python train.py --input="log_mel" --win_length=512 --encoder_fused_qkv=false --encoder_qk_norm=false --encoder_inner_norm=false --encoder_pooling="attention" --text_encoder_norm_position="post" --text_encoder_positions="learned" --optimizer="adamw" --weight_decay=0.2
Rows from block 4 of the audio encoder of a small contrastive audio-text model, named by matrix and row number. Rows with one number belong to one neuron. Each number is 128 + 32 x the weight over its row's rms, rounded and kept within 0 to 255. All counts start at 0. Numbers have three digits each. After the name is the row's rms in percent of the matrix's.
After each neuron's rows are labels from the 100 clips, of 14848, where the neuron reaches its highest value: "top examples" is what is common among them. Only what is clearly more common there than usual is listed. The data: synthetic speech, music and everyday sounds put through simulated rooms and audio effects. In brackets: how many of the 100.
# fc1: MLP up (encoder.blocks.4.mlp.fc1.weight, 256x128), inputs 0-127
# fc2: MLP down (encoder.blocks.4.mlp.fc2.weight, 128x256, transposed), outputs 0-127

fc1.241 097:015153076098125135150079127177127158133115120115091131142177151173138152139115123085144057139175146189078145128111127163120126145134149129090078116109089197074162124225146135121123135099077126110126196108168078111082135124145118119137166158094115170160140148154146121119143108111127106152181113190165107172151090124167139117083111125115137125145108144198074139117132109109120114113069
fc2.241 096:133161182105165171131108118162150102138107193142124111179082118126061128148141063173163164074142122180167107082077138119151159109136195154112163156125132134162151133133138167120091114151089112183088111107128157166128056160136128135158148097105149109105138147132122187115097107106080149135091104111101111118100089140096112165062106091127080149155179069220136085153130108086110161164133
top examples: dropouts (47)

fc1.83 105:134179151161128101156130102114138072126149115163111111111139140125184150148142143163181095138140050138162136073120139143177111136097073055129119155106152080129109124137102150145108116090146072183168124106156174125154148130123120082143122112108086141134086164103151237128188184117158077152063117037147126169210163160112104125140118141135097136106093104158128107123118117122121097109090
fc2.83 103:128129149128136129130096129132118162170138056159082123101119158162130050048123115168143144177140130140073086138113089133100125157167124153170099116135086184142102125172074184121181112115132064121099145160078097085122126060150142155182073179079125120120065157107182168103141132146178127156102108151102172169169114124138118166100095074162153104122160126146092128164167131121084116120145
top examples: speech (74); reversed (32)

fc1.244 102:157164112134141079155144100127144139196127106158119181134132096117167154196109113090127121132160069106119175104114154181132101081090040110128147162135131081116102120208169061098101087091120090147159138065113117142141099176123102100101137166103144105159029117153124167155163121078114135114169145124121110148178142095157145113223115132160124079109141149116128117104133103157130105109148
fc2.244 101:067125172158082103095131123101166156164130174184146109129125183171086132108136171110133102195098096130098093146111144105149126159136127140114110153111100130169098080058151143159101182085165125123156126079109212206148083143066142105135161066127190064119109124113172127116118186137095203122121147132128121116141121142124120113093125144114109101098068174116088073150160126108135161123138
top examples: bit reduction (31)

fc1.53 098:096118136098166172138115125189111109086148079088150141158134221157158159126133131106126161124147135136109124150145113158106129073144124140126076141084152038142186113179204157118078153101124136135102082144151122138141109124134158179169071138139133173126098102093180125139097151134158123160140044075127138108110124119158084168142136097141145137125070066123081090131046114125077169134141
fc2.53 099:126132126138154077114106132129104083150089199107159168114126079151142117123088102105129134102145182205114115170155110087178143058099121145133146135203127126147105088079130111135186082139148114161119136124156166135092129148158117121177198120165160105086126164167114105114139070079088139140070133106144144083125125166050143138152174129106101133078157174066165153103099103098072170128129
top examples: wah (90); number of effects: 3 or more (36)

fc1.90 104:132125143148106048129128125107141068182133218144199195099165160128136148134127106205127147092100142119121162081182116113128112128104147134097137108153131138073171083137069123149118107119175149126126105098117132093117169183072172160150105149171104214165136089172139097128139135120092124144108136092118117149101090154099079126123107150093170101140132145159116102049098153125165142075097
fc2.90 102:099116071131166097151121138100155125116125142108087117124127161071113098112111160126146129132158129118182100131138185106143157059088118178091113192123108130101141101189160096124113128190152135134122114145107148116081078161188173120098118126036119110150227126126187079176106109142106103135138105153194110096109126093146135115080103194164113096114148119165070127151092128145116185097160
top examples: distance: near (76); band (67); number of effects: 0 (59)

fc1.27 098:124166143145125145138143101099146163110098189075191179199115163118145128123102101124126097138166110134174105118206078116088055056113145117087134170122171076101136104144135152090076172134143150136174087088108084123091137181164126129114118150097105145103167172123173120154091181135146113134118067113178118118117032113147124134100145147129091114147114102077118133153072105121105155091150
fc2.27 091:142115155076166178156120102125127099123145176154141100153147051112069145137075079123143168111111156126095163158079165120109105122178141128115124119102088180134095137087147088164117074169133170137069153125120144125137137172176100116149109135090182136089129112178174165113126043085148099136181153151129116168168107083140113135099143104146093103099178128161081153071063116139109135203140
top examples: distortion (68); band (65); bit reduction (47)

fc1.84 099:125138091200090076150086163139121135079167128136111135079122093174173102091138133103144145112082105071148181089143121081150056173159114161143106133095088080141107144164106101156097137136171092155177077131109090104123120207135107120155112091173120091142111162152144165163176110110100111153121147099135094181160110174055164084128150146103157101108143151072155101153172129111137117067145
fc2.84 103:133162155108090175147146140129160164145062153110189072162188102144109151131105077168075190077053112174136166112134182088120116098086107131085148136140124143140116136065140152135125133121191119112104062134135181111145116106130104148139157105122177119129114131107120162084148174119044144161048135124126140147130108123164124176079128121133085128184089108123118194152148077140107115157141
top examples: distortion (59)

fc1.106 106:141067121136125125152079111091118105120205175091176117134123157059140156173158105142095079126112108173173132124138079143150112128143109172101155126139104146135197099141163110165110184136043180132103105111117156121142176181165162112169175173096129139089139146127196118144121153155121145125127145074148120088105115158104155094188102079164067103114081123127074151122085169138110116079107
fc2.106 110:134120161075114122110145176245092101151145115129142161159081063114124127096126126106139153159104099105162156152120087105146080171109132109135144191136121115148202173076150156071155135153100123120143116092092114157103136089097102086142081117149130137123079116051076136125112120041146134100203180146115141149147143131164137143093158159121136102110127148163216147143114101148106125120153
top examples: band (61)

fc1.133 101:103164160138104133169138089102122107075116088131109133089165198136201092090110094158140177139131129112147130127135123167157105121107092068072096153071126150114179112134110120121068103130100145144161133124131111104168187125131099148086164115158141165158125125182160142165137158119147104119098109151166152221184139125157181115111095126139144067165043120169051140152112169111153129089085
fc2.133 105:093108087143075103170111146169165146119112158094109170124093150140097146079198133133066124107092095120154107111068124064153124182181079149165150138130070048135119118138124143130086122113102155168142154113147140152178155063122154133092144140148122136111141156098158122201113120143205118187108123124166108092160164136102173136099103144158202083123117136141139074100080114081161136161124
top examples: dry (86); drums (78)

fc1.105 096:102114119130068074139152128136177085108181153143113144130174095101091119091149137129101115134147055152156132040154102111098131143126155117124154139146108094156184089123106096127135187035146185131185121119185105133141160108068125084096089137175130142128117115113208086173148114160146099147136105076119123123176156149157160162135112152098132144117121163105151103121046162125134198100120
fc2.105 109:127204156165116162136134119095156105156153109131102074136075153137079124072151087119163146131086183132130126126151090116169105155134192139151090101121171104121090159058077153109176110121103120099087184117083124162125126122185128177122113159104145152114095202126077190074117157149068122095047090105137128130166138146172140177165135127111122147184128084139124120144129146123119105109067
top examples: reversed (66)

fc1.119 100:143128110105111076144118096115104188113169122146157138181215103101158171151107109130087104146099124121206178097102092134062052160156129166062109099174101145146142103137132101140148154085140179128125172172096107134093143139078099142118156143093155094158116162124139123150185150175068143133141148118106144072127111134114144068149125149138114091192095157099142147178100115088115093063142
fc2.119 096:139121139139099143146145138167083099132114138155169109086129093162136082080094143093156113133188159113100118156101126049119146112118128135162132153160092138179130120073130195113164110121101142162121118136134131091144166005152034129116118063151141147110110140139105123141144113148142064097158185130153084153149103089192111133156176170105148155131092130166098150186121124205137152146123
top examples: drums (61)

fc1.211 100:109069068146111136136134092121134166102183120122145237115177121108123118062129203105137171174154135132131097101086124063125142072119156185132128124094074134067162143094148144086142166107120082131166124164125106147121157135112121177128123113179115133115138145112140117141128152159119113149085096094085104131112109173160122109101096140112159102115146081112093123143152155043114234128161
fc2.211 099:107116152123150159143122146050160128149107072094150131081094105092143138117067153142111125097147123104140125111114129166171203135099109143152194071114213125095136164114126096160184113133107136081117136117101137130162068171124100135042159136111101133131140180088106115155086135058091100117136151117139086148124143124137086145142119195162143155149188118153108213097137169108168112086156
top examples: drums (98)

fc1.179 102:138157165197102140122117070115199069180129150175140140089138173144102129085139138118144149088176109164173123118131110118133123152158140080133142102150138100110135053108061050141051127081172183092138087125143105124206150113109107111127093124155174109155122118150164126185142136117123106126108120098113139129180136180093103162165124111078191093131124073090146104092093167128153151129115
fc2.179 113:142113140123148119173164135136114102097107159116151087137124133129163121085098148203140110186053151103180141171123129059162083147111132160150099095106133078082185140135139169082174105206108118106133167131068152114090075131150100101117080196186105175114131158100110160106172117131126152120084087091162109144133120150143183131058086155166088123119178134147103157121149118112115090138085
top examples: dry (66); source: drums (62); reversed (48)

fc1.97 105:113102114123061126146133132092127109181132132134121189108169127174134079091144151134209114090190157123119114130164138105107115137118152129102122104081154073143141089144074118134084090081145179132123131134176147137159112122087144111097111100125134101132055086121138095108147132118140111161097137154096162166196080184103103162125131091156209082153096054092121134126164115179161216151124
fc2.97 112:161127125078147154159090132192160168158118142109148132108178102171166158067148142156152111130093164125096170164144115116132107178110104116137138095081105147156133177125174181125174135160136104131114107177102124108112127147137145150146095114155096137120104136117086163049145115141156157123124097097134072126105066099171174118047116126140069036102176213110166145078150120072134096134126
top examples: dry (51)

fc1.208 094:125115116111078018151121111185117104150143168153117158162157114084178107094170120127129134151143093131180092115127118139085096116139120174129193122143124086203169126168171129122124136085133144169131093079145117095166119164115164117156121106095174116149189133124171139110122110128150115137116189102096166079100097130125131102067127105022151144092115086109159080089157084144121153173152
fc2.208 085:120098110093042152156156165113157114136148112130090206119105120157075137103113068147163198080144155151140121148120141144162139080167146117113111181096131138144115163088142101151097065111133132108127132172152108050131165079144138130138174170144104144133072148075151068170126128092121150189137065153081139165159142110126155115149069120145147159123126100183146172114086124102110153056109
top examples: short reverberation (64); telephone band (34); tremolo (30)

fc1.238 104:100112146089071099150088211142129155145158107111137128148128141154114089112155185121101173143147133201141077141120099092104135099129160111079087145152072102176160053135173135160050125099087169109143185188116127113097163127105184098148107124058138123117087148130167125142129136150166192138149133115097143116179077126126097143120124110100119084154092072137122100104122095170118196136093
fc2.238 104:146113138150180129171176100067142151201050100109103112135174145095146097154124094074195115102195057113115131135139146126165148156105066134137147098074140124121156120138134167101188130161129122116180090091128090097157068118081124095088073165181110135105122106190160070129134173085180136087104125134149168158137153123118146142132134128129126084096128121151090098111154141144080160131165
top examples: wah (83); band (56)

fc1.41 102:095127142146128066148142184149128119118176072089084190081154160152116154140107138139140170131140091138161137124101123104096131135176140181111136097115125169155186089134144101159061114099083101162132222145127088148095101092092149112189107159159107098136082144125173116152120158113153107203135167139086067084124132105123081134123136098093129162149078100124110047152088078138103168115136
fc2.41 113:126083177088099088122124144125164089107110184190084123127111120091146091099145121070087161123122108167116105123103154132148120188102119124154148130168102177214133094132108048186123202173136181104155111112106103113096063066127110058114135127126136089105162103107120146160136143103143183054174137159135158145167182143149134163118146151108131131123101148101157115115171132154107133067138
top examples: wah (71); band (67)

fc1.22 104:045082144091164125151119133167194108163079121090103113081089145090145106129141127171183139069108126185143118106058149130129152127120134144132121130124106102115128107139209097135114159111118096219116141113194160154157111137127161112194109116165093223098163123174136133147148114115110098158082154111123135130118157136124223126176081115092110139143121091115099128124085136132129150119076
fc2.22 109:110129148140164184154144165114125141129139105080102117166103151165060148098173129183150110125091103124172099113132077127162155051104145190129129174099107140152084187099149187096077148121115145104145149168127156124176077087140057118143093037115159120112097142127093169140091184165139157155127080152131154146126153124179099175108107161106111136131139101180126113161055132101091155112122
top examples: wah (52)

fc1.123 093:088134103099100133200140157136106123122149168154152159163108150105144138114154080119184139063200115070164075142100150133070091097176131176085105175120060147142112123134182121111097140141113154160114102113089154159131077176103169099093157129080177108134112069116140126113210109137142101140126130123135180120130126139152136165149012128156137139121067117092145150162132134150153128140097
fc2.123 107:120105135135127107097166114137139125130147071093033173147130121123121081164107140180069141112119149167119180076099101096110140123134118081169164120154135137122131150083137132123110133104148082098134162145164052168159163113121130140107094200132149165143156085093144102132093115033149186194120145139137140159125132120156142132133127087108163137155139091125190122095133098082146159020172
top examples: bit reduction (85)

fc1.131 101:079104113117144148125134158114130136174131124121212157120132130128133102123084120127120057108137179120079092153097111110111106068198106109147125098103105093173122119130136105165097104135106137156099151136093170171149137182150134159102133179098193114093219142134170079148160149129162135147103144141122113100154111141133183129208107162148103111142084113090094129148091120186125104008122
fc2.131 099:165133126118108100085102139113101113125086047108129177120132093222147155136111091105083138098145128121143124146137115115178105128096106142112179110089176137150172177123146160135144093079117115172148085094112184094208162158163106123168136128156056148143142103092073113096099087111112138137140122149088121143122097210158127147103182164150073082141152104189147098103177108146076155142135
top examples: bit reduction (38); telephone band (37)

fc1.142 105:067160087108097155158047129154194141083148166102109179127088143147151125100156121114133158156119186122097122136087107053164101102130158102131066117172113072129072146124148114146129150141148133145119149111093085099140119088168146113123083114140114142140124191103145204114120144137105097133151177086153131154173133178162070172116135108138130134146124077141106119056191065122099152161070
fc2.142 105:114153135142153061088172155108092111128067123092183159140165141100109114205108076148149064131139105136101127066185186219124137187123067124122161129142208134140157086147108125138163099110154138153176149128112157120151090080070121062096111142156131123120154127148127131110103156140120145163157175149113141148095173111107087114086123131095146167119114094089137192123102125156072115135114
top examples: tremolo (38)

fc1.116 102:047077110160129125171114133105081155162140108132089131129194095137118151106106136124148091064148112132140161097117141095151141091054094178124117101205100124137143163103203098143128157147119169131118141093125175106121096151154133174147101130124103160132121145149138170113120184144160121147124107132124121135093158100091162185140090103115188138145091098123075087090138024166206132085120
fc2.116 105:101158099131144200115168124157179113092103147060114091135182124203071126129071144174150100104105091107095149159121112055132068098113177139124120203110123106094130138102140121100098091183158132124069098164089178151107122083132167172142124088160128149092161130158117126106174150127089139153166167133149114089120153117119154085059142154137118120154140121172070162162123082119105165167137
top examples: short reverberation (69); drums (67); reverberation time: 0.15 to 0.3 s (42)

fc1.222 098:141126157183177125135136086098156129158131184129127160146128146105108172158145073150140073135148098102111106130093152118142078157136111118127184145124159123121078120123117056088102123127109113129182168142111136144088140121064094078120105139021119136097115151135163155129130174136128158136132153112116121202210136150172136144169124108103132078085086127150132110080123084181169139022153
fc2.222 094:132138149138177163102120148149116153131152100112155143108173092150114081133126111149124115103088177098090100103097132153071140170141105133045083092159149160130138094145041158196179141093137136117144145150141122158120096143069101100136177135138098123058155188063141141088135159126125145208158152140116127100133083145123048142098110102130156213127075143116124176115173163107158128143121
top examples: band (85)

fc1.13 099:089175140145148141172109197155123148061106133087081125130117138137113079142111072109101136148152166110110108062118019114162141140135131069169134147121085166145064163112153136108172100098123085131146102113105110152194084100119158087091140129120148100176054158155127169142107116174157170188085147110112113128166138179104164191083100105140161163116134088151135114099135157135132114140118
fc2.13 098:172132169146114136092186104110144095126121145161141113125135093123130097172154150178114060141102162127145120144191147176152091093074107114125094163140191104139128104108086135191120101128144183172097147102115174094191113128095108065084159092110117089091173157109086127153120105167147069115154148164184131113109151174155055074080167168139137104129112094149155169103099159141095122179106
top examples: everyday sound (77)

fc1.152 099:109094084142073123157148155146163122086139161132126112134120135128062107115154079173110120158100143110129200106151109155091120114106124107136126064120158070094145124150164026130126160130174164162125169108133117147146146141098151136099136122141075093219134174109128117111107169155082139149074115109091133134099184129116146164117110114180145121176106135217068114091113199084168104132101
fc2.152 087:147101129125147154142148112178121164186130098108143136145082114168161136155074104152100115145152113138114143119164132101151138158125150157097161137111146124156149148076060085132099152126118108070141078147072127122116096098060118137103084120143142125122144083133162139201046169169160129141093169073102130117159167187179040097122177146157089110078123173084132159094162147111091175087163
top examples: tremolo (34)

fc1.253 098:142145161165159118150103153120160080144106121110120138113130164113100085086130153097181180131149102127076154115120136085090103107111155109089141191169132065126135085150164069141140096148166149116166103060167094134182119123127157090105059102131134124164107155089180146131118151128158134134135157085081123176212131162130129182147097069092164168097109058119092129082091138132121198108096
fc2.253 093:161078154118199081120197089052160118130129112141078067183094074112136107111121116117105096135119082081128150123086130170124134173144095143143124137063156156123142124188128127090187122146150126107153164145103075138101074138113073120122174143142139096079143178127107159120139159105148144092064140138153177185126177139090148172123128183152115110122187120118134172133152142133067070132120
top examples: speech (60); reversed (51)

fc1.182 101:136116133077133148151182098139084143127119158143211126149109123153090148097150143130096127103078131123132142111125145093194129133190120143074166122114073077165160068148130146104138144074160125182182151133149104093149098113071134117110156141175131112126111093114132128110089195190155169175039103141107148141144101114063118066103078104129148140103075082105153146181114137151136164167154
fc2.182 096:125123108124149120081101169105157081106150103133066164090109158125112044198113119112105161087185133128072116114138101145141091120159124119100091122103096186092105132199116113139118120060179050130122185126120122061104111178120166114105147163119131157183083143168114125154160101072143113159125148107105206147108118107106171128185167119162130158109120122125133172147168168162098100139152
top examples: everyday sound (86)

fc1.223 104:122148134142053121156113106114181129127173132140142114118134158179215150103120133166088122140096184181088172136143107068121114076135160117202093100133127105132089114125142126200113155106136118154097138126147097095163179208112121127168179117155108124084121162092148112143136125189100103111082118125124172120159136139155142096160100122149172120164097093128127118151141139075120113116002
fc2.223 109:166107150150174140141137128191074143112103140055175211166159130071126130157119115132164087092115094133128159167095155111121085150152034121165180116127178123126133115098107082117132123165141116146227101109124129077160077084106126096093111116138170121110159098113153087147112162137161188104180110159135111151155141109141118119183177111097167110084087156097108144099076110127112127126154
top examples: tremolo (78); band (59); reverberation time: dry (49)

fc1.219 099:043135120121150170143116137117166082094126072113129205086139136157140174115165158165216158057185176082171075108110121126140130093109142101058128159097133092127135148140207147137127072078157095118174114146127075145133113139130132115115081146136103144159098104158109156088089140104122144177113158177105135166138100090108098108142091120105106145163124103121109149163127102159102189109087
fc2.219 113:212130159140127088141134101100138133144087152146111126143178034116158148082173160098097076118118122118219150170124092088153117172104138110086144129132185098187122158067087142152163089123092148121123148092167089094149164169140155075125170055138130098116144129116074116132159105145153116110141137147107083138118105145161097077112153187125091151121155180117170171129111149135176123113086
top examples: wah (59)

fc1.153 103:134073141147096131122168155091118138121176162121166119074136138103094166144124111183155152152198099153145104110129077087085112099114086140075145069079119078098129151119113093090085143137133148147118149092106184143126111093137142121098136143071179114125100118117220131104194207133105124135150103125164149144128149114161185143192146139129106076115133088152077128110060137068166158155164
fc2.153 104:154115151163195169123103111119133139117137125143136077169122146163119152169194137121088112114091137081133176108176156176126143094090129143185176169126185109080132098125138131099165077127083128102144125106135187156116141133147077115107099038153135133119094176142111184107096159105119174123122088129104132143127183151159101115090162029100102144106142154133102080071086179113120160184117
top examples: distortion (76); band (56)

fc1.94 097:128111129141097106138108169193113151127134133173067133124121125226180122124078129108118135146159082130144123108078076158113136125145140162128084149127142147135185142160201026132080136087190058105100135112154068209087107133111134116097133163071072155139148146114109163157127101161106144123094091123132096133156161170122138111130110090134145124120147128164115062139173167151151099149124
fc2.94 087:159122127118125107134149094141113122167137159110099165145148078088065129146071140115077130179152129132086107113167106130115142141129118096083100110152088155095099147114105121103105161151110149166184101157063125098173104141125175096095126139145112154184109103130201108176098125063197143108218076158161135164060163131115123090113148101166130143098173153172105125051087119160097145117171
top examples: speech (73)

fc1.204 095:064113125164153088126118174136143156071210060151084116072160131121145129165119098184120119139083118092104091175078105161145103134162126138085097117096109157088123104146160071143159069120154070201116129154151099152144066161096138135162147131160116118139160142173124149183156119127087105222129094118124104119130128168087076112131153137085165120108112106174130138171148161133083151116138
fc2.204 090:169177161097088134134153139124144115142061202134141086170121137118094206156138134134111116095098070152149145139068182079097097147106124157141109163157132125154182085132136132152037169181144116126184103110096150161115123152095124109108116119131150096161102126098117150091108197125141102066151148103141099157074118112149145148114112203133117140174086178175109103110106072153155090099101
top examples: reverberation time: 1.2 to 2.4 s (41)

fc1.4 095:137134115142132122119158143176188135097109135194100104125154165158159118121134154137148169124190081138098135090122128117154068129126091067089101102083113119085140107103098145069091160111177113163135096164169091116131110071135098108088094160157141165111143126103173175133156230143111127156125129132172081212156101150094180119136146163098104047073116075113149143123127095101104143158133
fc2.4 095:126153092112086128118110100161086174111113121130146085148165105141150096193200141094167122196097144057169110099145132125086101113078122139137106146159094119140146190078096174117139102105040125095136114131193167155179184095142098100112122137119108178188166148105175120134094110144121145072148137136077136126153125098129147048138150131129129152160139071160145087077144155125134143178152
top examples: distortion (40); number of effects: 3 or more (30)

fc1.68 092:152150163146159178151138179166111154196139143116162124155088111074150065084140148179109111085154131103149115148142111102174178092116087173126150098118109145116108115108127133105118110135079173204152093082121135060079079130059148138088098203117143110124149085098127172157093150115118157204080120141121111142126122106057101105098075093101160122107131089136167111166119100125162136101162
fc2.68 094:118155094124101095123152159081175109132076112108106154130130132111055110186094043123116124105178097154089118111146137156094135123138135093147069083187100129110108116204088091096127154124137081129129139154056122124094116148107186152161142126137147190113094180155141124130124107057168098107156087163136142141102115107163185132168097158128134170161125182146113122148096147191203166111109
top examples: reverberation time: 1.2 to 2.4 s (47); bit reduction (43)

fc1.134 097:084129052113102118149080149099167130150111150148149121180137184131128088149074097127131091159173137128148129092166126114101054071149136080151113167108132139102148120119139142070123179094119099105174067183083157152097133160142112168128088155092197143121150136077133133154127154110129174108082086127130101170146141129181181162145095179192098147130111096145115148122077104167155092056146
fc2.134 098:139122178076182129122086122124175106106153095120111130141127139191095132134161067112072141051114143110078115120107166164118121157195094114131135075106142168149112067145172104186129128090177098139125136151145156108165132158140075141208143126046090094063116130134091172150069112158118120128091127141093124112141109136135154166188150157135091107169117144160156098093144137182162081108128
top examples: distortion (68); bit reduction (50)

fc1.109 094:061112109089135132139083129114118117108120087065078140138143191167152146172157090114143159169154173146147093114180074159172140093127129121075175207132140126206121119156161145114064136086132126095150099162104109081157145134139126163122109179110114124154133102129160129155075137116158129171147101122146129135118113091189091151040096073091169131163108092117110132092103177109100183106098
fc2.109 092:181116147174143088128136126106158189167126164131171102095135114185189121132120121131119095113105113190118146122169075082166161107061156128144130156122112086226166070092151172119191143143096132135167134155139114117134128112112081090152151064180132077094087192139117111114138114110136141079100144086116098127133157165143089074151136149124101097110154192105156101096120127110084170128076
top examples: wah (61)

fc1.218 106:100152101183087079167057112129171109107138196131133115098150148126115061110063150189116115150115153148168095125100121133122135160090113140188110085106130122095108121112109145115142142104112084116142109132148107189128090093092139101152102126133155142128128126150137174167147153152136123114152087033135090112177201231158142147150098115130161128189110147105093079101135131075122130050125
fc2.218 107:134121141088080152117114130032137119106144111127123139079157154080142098087165160122153172090151094101073158122127088141127152139142141100152129157099182129125104108108087194121174049097156078124120139099119075101106147114131181148194096157155155146116149168142185136117132124151183135163091113183103136177133063103087147070111096134194145098127177114149154158154126120149159069140172
top examples: reversed (82); drums (67)

fc1.252 102:087120107104138075156168085182121188111148164131138117159140122145170170176114159185170052127087136128134133120079124111057113133090113141088143180107163142173119140175112157126126076111059093131135089140121151164128177152142105102134103152068073159167194108144157119127169123151145142164120116096171145178165141099158145121067106117146098114073133123084072122163176126120148108062114
fc2.252 100:173142107074170117123098184096096083160128108159097105105104142106159126114072112157116186151097166144177116147148159090178107128136103154083086149109076094134166127084084165128129146194142150119075172109139162140102078188115094125066148222168174149164145142094115133166140089088164176139111118100115125108101111132121181177086080122155099105115144145145130167096142115111084094111088
top examples: distance: near (70); drums (63)

fc1.45 100:162129094151116151162170076191108174176083147093112160124125116121145130157078133130137130143184127146108151089134094126108105126087118151158155094165109124100055159125071127118110068145088115155146129164074165130130165105178161132074099174095110161116110162167114127105099196154133152136126100120140168153164158169138127157099108060091147102143097049106117086110168080144222096109098
fc2.45 104:107104121097204164156119154102158100097088129104139172163128122107159150089056142071197133142183144085061140109104143132114146139179122150078126105074164156154035141097128059166147129182209106148144129185100118101149129107145160120128139123168154160090142119121144127115101154141116133146120159107136096128123115063115150156112084176117112129123165116072110165136099080188126120085162
top examples: short reverberation (75); drums (66); reverberation time: 0.15 to 0.3 s (46)

fc1.46 102:152108034111084146125137145129095199108135120134142161187188141153123160130077146148187145094146122067096143126134072072049059109151126176164114099132099149083153110106146148120114132134139152136137141134159178132086158108150117121133111166105086120146159147133131105088138154115095124128144087158115129163174118211103132180121153089097099088117116077177080130107155086069163088154163
fc2.46 101:118116169168157129131190110081111142081165198088110098119113187152162089110150176137096067146086112167152068139179175151135160145127095077156110181076121086135168128105125169135137155152083172127129110096095073158186095110137116082135073112162126088092150153130124111170126131137199108105120163105153104081112084108126100112132124166167153222136126099144131115091119156121120164130155
top examples: drums (52)

fc1.233 104:143180128209077095132139181216102108155141130082155101162141104125107117126106052187092101133102106144170139070145114102138143158160075109067110133149108142115175162115116131204100132114126149137115134127131151093135162088118115193095102203111170156151135195173131107172101133139105114144114111115092080106127112169087143145090093096111160110178141134168123107064126105097176114119119
fc2.233 101:070108112111199160142134094096126074209116144107111158101163125138099150169094131078113126135178148097165117149080102160123150127082128153138156107152105119132092112141143074173158202146151132075116130148131167097135104124140063131094184116132095165099159137190151109151111126062159087137124094051129183119136101133153113114164123149150095147075134165064062150083113179164136162123141
top examples: distance: near (70); drums (67); number of effects: 0 (54)

fc1.147 092:143159118133087113226115167142162103134091182174111136155146128078177090139171088120069151109103147118090129118159095097103119168127147139123073124161109155118158073165142066165117135152184154101128171113162036060153164187156167114139097137134084156153137149161124147164134119149155131149116081122140139122100089126117123089084056094125170142102123137099130145118151138134114172101047
fc2.147 100:143121119114159090114110128121095171084154102097163134147127138116196139137137144161169162200069112116108191084148150117142112102169104122156158134111105092121123104087069156095081097116173079134157134048134148155097060165109120163122086181139201092121179109111178084157172136114118141165146129122159106136126158128098105078161106148147140075124126149096170102134194088096099078086165
top examples: distance: near (68); drums (57)

fc1.55 101:137120107159116139154116074116123206174155130185143136144157116140130133131161111129150102190143096156132111109134135134115093137112129080095097181143157096162089124125125109115124083126099146115116084130161063132200160203136136164093106154071136122154153158166130147160145138099170115102093088175071217119099059106126113099187116119094107082181126131157122136105134127164129142018110
fc2.55 106:131112112162121105089133159158120109099116166117117125165144118180131158104051105149120148102145106143143128101146145096109169137113150150125117090157124088190151090130101108143127145125127131169159149110132117194131083070041035113096118097181126086110133123108096096132064122115121122099158172119140183089161200233138177177147138146062200143140115154124110082140120148143112141120104
top examples: band (64)

fc1.157 096:087110144092144170154129150145125124160149106151178141127145186191197055147151152113189055093121137125095103135086152134145115116134097076122097114115080148163092139115199153064119086092100135132106160089127142141131087117098138148116143159118131097192101148090138125143165124110120159154123105151180149152099071090130121099083090150166201105225079150113132118145138095162118138163089
fc2.157 100:124140128079157159134111157133089115108117171096187143157106067140114128164141109106142096061107138086170138132123107094135148133115123114165140059107141111115119142088152171126173141157112194146138069162143143135124115159138126181182090117191136117074168129184101187056168155090076100151121101136097090142077110170102148181124167103106060160119107157128149091068127090129160083177145
top examples: dropouts (71)

fc1.207 104:103112056144090045148106145114161097148150146110088194082093193091140103147119092100153125108135154106078096155087152123106122089128108172153127087136067170071132119170097122138113147135173115139122097162201117135071082149157104113177102133128146143200141073200120167176198120100085133119144125134109196143137121115135161140165117091134110118143166132140141113066119101100122103114135
fc2.207 099:097154126099160154100133137128130129176161191124128116103168146093125092132134113119153180113123149186048099152120164175110096099082154094101133179118096183149135145158177066146107187150154113072132140095029127112114107201157153128160139100112134148126168149146131167145128097162118163092119179149113114170155073119080118109090162094147102129143088070144147137142185118063090095105119
top examples: drums (99); distortion (31)

fc1.33 096:089110117069166171137079129117163124139073084068106109128090192164119132147162112143130155119172133187133107166108182122142128039117155139178143174128100088140085073178200125094093127089083108140094119102171122115167106133110169181145120132116120135132124133105140148178160125088141165200164071124108157119117114102122125144166117121133122110149130123087111152140041125147054183127129
fc2.33 100:146121114184162087119120124149121103136114128088110143075146097134146105096132143161133115068129165139143142187114110051173115118085129207103125130103150098172119102077084125127160119185126130146178164106172176129141120099128119096107184070152137176121129149188121098128118135090132142123150130116155165167152157184143116131109200134084052072060143190120083155108135123096063161096103
top examples: wah (96); number of effects: 3 or more (34)